Weights of a small contrastive image-text model.
Data: trained on flat shapes of many kinds, plain or patterned, on busy backdrops, 48750 training examples, 39.9 epochs.
Rows from block 7 of the image encoder of a small contrastive image-text model, named by matrix and row number. Rows with one number within an expert belong to one neuron, the router's apart. Each number is 500 + 40 x the weight over its row's rms, rounded and kept within 0 to 999. All counts start at 0. Numbers have three digits each. After the name is the row's rms in percent of the matrix's.
Before each expert's rows are labels from the 100 images, of 14848, where the router gives the expert most weight on average: "responds to" is what is common among them; "peak at" is the part of the image that holds the peak. Only what is clearly more common there than usual is listed. The data: flat shapes of many kinds, plain or patterned, on busy backdrops.
# router: router (encoder.blocks.7.mlp.router.weight, 8x320, trained with AdamW), inputs 214-319
# gate: expert gate (encoder.blocks.7.mlp.gate, 8x160x320), inputs 214-319
# up: expert up (encoder.blocks.7.mlp.up, 8x160x320), inputs 214-319
# down: expert down (encoder.blocks.7.mlp.down, 8x320x160, transposed), outputs 214-319

# expert 4
responds to: pink shape; its colour: pink; count: one
peak at: middle left
router.4 102:541444544471507508491529508512531486499527432517573556499440480547525489483566506522481420523517527439453491478448525530449452432468456521440521538464519463496490487589598443529493499532439501512525466478471434481502547458494584512522522497496504578537516454493479490552471476507509469453531505461558499530401411493466
gate.0 102:579467448488482499535522476504505490480478512534519529492531528532514463549510566529493506513518490520443491437439481519470439539467481442464490535525541442483468488444519561408462574516505463531499490454492548551576453485536506498552501520505464500497494446509462517534511524456465539436446429424546464433456492487542
up.0 105:423461508481477540489481548468475565508532474448476519497468458453454530517487491513499475513495484456461489526508514524489545463516578573591563401440473471546521509574514382556471433458508582450477495512527513480485562488484442456454527535517548539538454521459514464496553500611555468525455504535446524475473511471507
down.0 099:524512590564457577434604537552503545512510512466441405475518547532532377402450556528542461507464468552539434488480544532464522481488502460461526491487483526544503466546395522553527501595482513470484586480475458512556472499609523549477532567500456519445499519482498507529513452549490543465492524486468574491522427455493
gate.1 099:505540547523482572527528501437505551471528549443552439530443477484543516452530460427519541521522481560535441496508503465486550494463471523507540475467497537487543537577433549565481522490465518491428509519455481515489527434548517571503620522533519501553478494470519510466459447503478581442408576588439536510528531512546
up.1 092:509536547550479530451512492503508465492525474463563423501459489465575505423539536459493504469521479481474454543522443480487504436522506509544599516490489488512489523568450557492461468520481491505481443502442488513454494461539573525484535556570491465490500518489468476514409406495563562452473479514492436498590547505496
down.1 100:504483536494522450544518480498507576485504441438457554510492427478570439521484486494528545500430515498511456488545524506432453537529563494547544495504483542477467481529519446476515470520477521538508462465484488470457462526526516534512512510499488474472472481542450441502514454577595492502544446565518541467502497496472
gate.2 120:498475507542489542507505503458413560550517433530570504480460551519554581529551439479490478455574551522438544523537456445494518474507496469474457546506472451471516421595499501576548542465523481538531499506438544470359527534467495546598474476503515420503472472502436471513579474464463468477460532527493456506579514520501
up.2 118:525536453484492450547458474527535501540523592487493499482528410499512529475498478501485548540445440535488510538496482497518531504452533497490506472539522450497510497469449463484476496537550506477451447515519450556518498521481495433488437496528510569489547513556550491515495543478535481497412472450531460544423469556428
down.2 108:537532526460531509536545468550543534494496522527466504527430490497433490497495555446479488523490446529531511462412531500518528513403513501474535506486568576426478515488559474531541562510517429539483490523450499433426507463450565510513491505493539568550520487480477434507503493529431524529470534468473481533506565465494
gate.3 114:466437429466454519514543406416503468482433480457475450453571452482449489594527517498553478550536480440521494521552488524507552410484512490493539411454420520485539479503479546534535550531539521448454557496489494478567584512521469522475557500475439524536525446573529447542536435516465476569534492499510520478425433492468
up.3 107:552500551528484489518485562559499543495517484525544529547448527513514512460491503505400547479463551560546521540467468519476456558479486489553459516553485492519452508466493493524472528489485528517515525504494541531445508471444527492519450513496494493443446559428444519431483565530509499458474514507420498505571616465584
down.3 105:490518415553471542562489441525547454532481521463506582519457529557489565506491550558508478494546452471520518460478469509448461501554468446461526530476434492527464514600578455464554525503460555530459551519468496594565506518535560472494521510454466532547508403470520412552461581459540559503487460509496518542521487553578

# expert 0
responds to: red shape; its colour: red; count: one
peak at: centre
router.0 099:541528507503530491449528502475499455456461552582474517512551520497482532447495544517491437512558461592528468520470495539555535496579504542466442515490534512467425550416477497521526487533493508447538567540477485514494494534493523456508537532491449545601572527420526525514588504502528530550511467462511523578487536541543
gate.0 108:529394490524460552469459454486505531457522459571476537476540509450469447507507537461462485455535503481529576524487608507506489539489494488439474536477534536523537574456517489463520519539543485490477501460517486545415428504553508503444528517507528500506556516571420461533550447516508500543518527475485476474482572555428
up.0 101:534578467477485526528515545486437494541411457435475505458453487549528567566505524524510473536494435523464458438533425569493507460483536504560521470504444448494425472572493499560486483484524548540503471515468512454599519535490525534506452539541465533494443482419536483439492538505471500434461470439496537546520502492496
down.0 105:504500585476468512511537465501491387468489478452562494496439496503523501564514574508526493538476555487562517566550525499521531534527440549507544486503517526532512474562529521495472573438537554585539496516510563480535495505479519494468522465534547534528498389516520473554492459435456503519444461500536487514481536479519
gate.1 092:554518525512458448549532504593529543545504494463402537457425475503517524483499497507460472433499567446551491469475589507577494489528556428530498517493559549539445510447549516507457515499546487474473455526450473506474545469514491505415523456570477505514482505475468467502612485484522543550519479457448519554519487494510
up.1 101:489490555512552514483475500532431445567476478505532443511450466558526551495476456530503482554579497577561466503492492392617547497533544419518545501565537541486472577510486580584561520455498483517501489513498547557481509443487480494453497537483503507536539522557554513525510543500519517516525538473540595528431531484507
down.1 102:487425531493447538496483524554461507497435538521486535537523544500510500490523442475515490456452526480472442468517471506517561522470529432491602529453575456552520467564526464409531420478462485497474420520475524502517568508490515477498501539535567499434475449479509499541499488518480503479450568515422599466431477518558
gate.2 116:533462535497623531505499481474435534476551513494536502512534494466549509511458474465527527486523493498528492480470475502564484520488498484506491484513535460514499549510451456502495495565545541531515508456542423525506433583528457520454430514540490481540550501542492539443580550463596448430451486566485518474534514448499
up.2 111:490558508473500489523488560519506520491522519504580503541533528489446494537502449488489461502494529446451536462546426474523568461481501481492489533543539533484593427517513519509473471496444382495461572530489483507566456503550459504463534453427521486483547503539509504515553501487532495459498539500516479510469551511514
down.2 108:449501527474483469552485548447566535533545510523539561461482504511505514496455539523460560523462456501539511579544554486495470463492495485514462525419496508488553542479481508475536537550519540523463462509503491541481533527433503496557518428569515512510581515517470497510519495533610520517470474416528499542517524529509
gate.3 092:511448479543554518542519458466488513501498446535488469498513474481498442506544572479553475600513507586456575529505528466532475458486487529496529466480510519523510536572414539521537466453547465602501460478432444484556511504507539511493483472488482568560462514480503476505558446534454509521440442425567548479541486459480
up.3 093:522524506521514495523430483501505499451513483483460482513484487477502590499497519508451463517484510543396521481532465489446495512518496499489522471573560481479433512509424590526516508467530547528507511440485446462443499495474552511552505493457412544460501479484436450477543436527502551512400517541549534545527496497509
down.3 097:456457482499558567589502452501503413498490433490462543523499488505536541560449485502521577500553464425456509469523522526469526491517464548537498526422426455508540475503538502481420470511495546492527509519581434565471497484493495500489448566496504446495493555518466525547482514457431563470501495496517499515545503515444

# expert 2
responds to: count: one; brown shape; its colour: brown
peak at: top centre
router.2 097:511443470534570481493573528544498490490475547518504443542519444562521502479490475514476541516502455495517467490531531461465485555535485540482445515513477524427484501522623524476498469449491509516508551535500460491534533449497536428521520468501557489502495561539524493526493523483452539519512479526449488542478587538449
gate.0 094:537487453484449491411494478571489421483547433451534481495520514534566467533474489451570535419478604499490530516497488510483485535438479482537540517503495505542504499507462524547477507488572435511519511485442493604495544501545430481478565516457454515452526547561461452470415555535520504570459527453448517488556504512497
up.0 091:583528545549519490604492460488516515523464528561422574513442541593554511488502481556477523516520466522582557492421545517544465500525534483482513516425451548510542476505486511541477481471425545504474467523477497528572509522465481444503505494513499505463475491486483589542533502425503550480502518448595479478461464528513
down.0 093:496501505489499503479435457481404554451471385466519456520541475443575513474442449478574488420436537472459573516439553523525494629507510491467438540507568456571478489524481497535500581582538504520460484468495538505427575482507561486557573545549475512478400483532551466483538550490498413466488584442485590492431483555504
gate.1 098:546515488479570462472539487504528532476456516461471536536445485599486499501507498575492561480509561447550415449471488536471356518484495514516489560487509434529526482551498500509489499498476483536445552490518455516467487582474587546546500488512561468416540430470451478447528514533525474488468541495477479620506590502461
up.1 090:510465530479504506542486515539448490421525479550458532525480514520558503498546461474522562539534478526440543384437534524493414487520551457434556511550434510512506459450522474521478437442507471521463442440505515462493441543446493510522475427444457464491558539488371499455436521521569518490548562551449433527513511538445
down.1 095:511462439486494509542609498477593540499564508466552551521512525545486547562533489454488540411494549442466493558544520522435443532545447537543538465424485440536450486478470509445477535543462482535534573475472524531443464519524564582478481503536481469522543478468543492478512460586488526495488502488489489505510503503509
gate.2 087:521534527504469496463544540487499502462486452532476483488523504529462537463497458593438448511513547506504437524516528461449488537535483495517523466495454564465463451509512577397512559469511485519473464453559536451558442546462555484481486550557465474505496425426488539426544509496530438484473547502527481436506546507591
up.2 095:512456537544588456507447538561505522501463548478502494434518522475520503450547516479558431419449539463551495441450497440500451561494482462448506536529395511421525436530462494550483497442545510465539569497486528512441473487484471545509493517465472545484543546529544375569557437509524488454485507497454524477476493511603
down.2 099:481469490401493513455448515502452471571536453456481451458552424514452524578508529474533486515516566541512437491417477558441482518524473517467556520521501522416478511485480482528501576440473527479540490505527546482444522519515485483515474408524423475532527483583518490551510463434521576480491454510493552568510443456497
gate.3 105:522463528520483558399473551508492515485471493490518466556509471637495396500522435421511551531532509533508453498494500467543463540455421486486470520562457520522477512516531477494488497459526506523476478519486524461453551508448511480479538487618480528473487484567488535513435504589522502551453440524434562466527580492453
up.3 105:522457570554450472476501458493475469511414417455485409449501522598564529524521493507476493495525520543422549491499586467491516523554480544504440511514486497533514481548479501536511564540489483490605438526481541492484488529459517510471490542518488443560493455519450581439599518478519530550439510474485536561478548514548
down.3 105:488470502530460429519516452479586498453487546482521453481486525483499446440534558507461424520479442470545497500475421490439499571541461478492528493435360508488503547498498522507450486481494519513498450445461463457428524513485559537550504581464479452524536531494540505529536449482443500509463510474536451502550502504468

# expert 3
responds to: teal shape; its colour: teal; count: one
peak at: top centre; top left
router.3 101:492453493520497492509439512512502521522509494567462508524480577468534490478408470490492451443490500447483591471460475478509456486511507476513508468521461464559487479461480452406444572560536428494496464462447531518553453522543507528520425499543482468559511506526463509531509416484468437465504513520473478563544519449539
gate.0 096:434523519449435553529425516488466510495507546521459535475494585547407466418474427525451447509466520472479507426505521441474427440507512433585533482551466525545465405504469542476469568542520471479506452537500417512495538539560495554473435499596565471495474503512559514487506500579509426599456486523521502482568487526461
up.0 093:409539521504522551558465537445517529539402523449441563504529561521465543384496502534523531494434532421499563459466555485460507474521503517539541460521525521478525502524505494447458542514470422522497487540474496473483491540553440505491475469586536406514438547534534535498519482452503492483529517493598515449599462443507
down.0 092:569458565555541564471472440501574512534476535573570543494515521577499472468443547445496434503433526530483467475524603502442521475513511533552533533440454476457528568471561510514549511524495547561547528529475439448505455488501465465457523446525479502526520491606586466589533492581492485565528495491456522508528482514379
gate.1 101:487489503452540581451574477477578535545490520517460451508563545506494524488507485467460414513535483473470509517475487516516406558509501532521465510536519476550434535560531517498414483505488542462516494517519428470541546616457437490525461569550549533586519477442489524518545496470511589463507490504475471469507492453450
up.1 095:495544463506537515542486484511501410525504541500511543475519473454493572523506437550487516546450510460527449454501479479466462530420488484489503485423460488555399442510549585537496521553418462531551442439509406619508512449549558525505536498544493555472529470538432508480480470432523483493507542448470505509506523417537
down.1 100:518567522539497515434425454530456530505544539567487518593576439477512529517474558457491479450562505514459447491485487447526469528521484494498455531565481470542471444552547460476538484507500454524508519479584539524563591519516494517484410473522466511490529514504524520532492489491579442526487533458440576523483527485523
gate.2 103:465479597558546488510515430530518476429467499529486494510527540556444526502528469536472539481513467481479477539535429486484497483479488459487447490450475514481553450518483483483477491505456497425461470488504429488518549544473511519471476447475550489469516529468523522488464503456511466445517534460481570527575573492440
up.2 099:470513560591515496462511504503546489446461500524449506476499554463506475485475513485474551468495522503504465522487460525470513480490535480473444481445472515562575499466479457455468503555492520429461515527541451474539476534511514515509471547480550539490548468465532549494503536580498481469459453466522554497527533463472
down.2 102:558497459477496553481563504492501532550472485556466527531422537450511512446551512442500464434494467453521525428558502495528501477519541514465490489494525442485513539470538541508504488460520548533496557476450461517469464440525492511447589455494480500471512529517565493563531488443567553440542539509505500513517518494461
gate.3 113:535540562547528497535455435503543533463476571518426446548529515507514491549453585515499529461440446540561404461464468474504555446496513457536523549451528486476460601484491483463538498425473495521477498483490530450497510527508510487481563560534426504502524491449434468440508494506556428484517487526532526530537514488491
up.3 099:442464465442502514473580519493460402534535517426507524485476502525495512449534471500559456550452483493500504552546544569539466535474508556474546495453504603487541440542480513453504542541572453511494538517498612518488466438469487505466507549476489473523537554465533512522491472461547563511577477481522494511421524570521
down.3 100:493520457514455535593532530452477542491500530472509528469503564449498486491466530498495483587463536564494474397555420491454515517426561534487548429464507467485480454478540427494549492503572453465538454509528566456460461496527446508533500404437488572471502468467551458428452514493447538514518491415474485476553496514512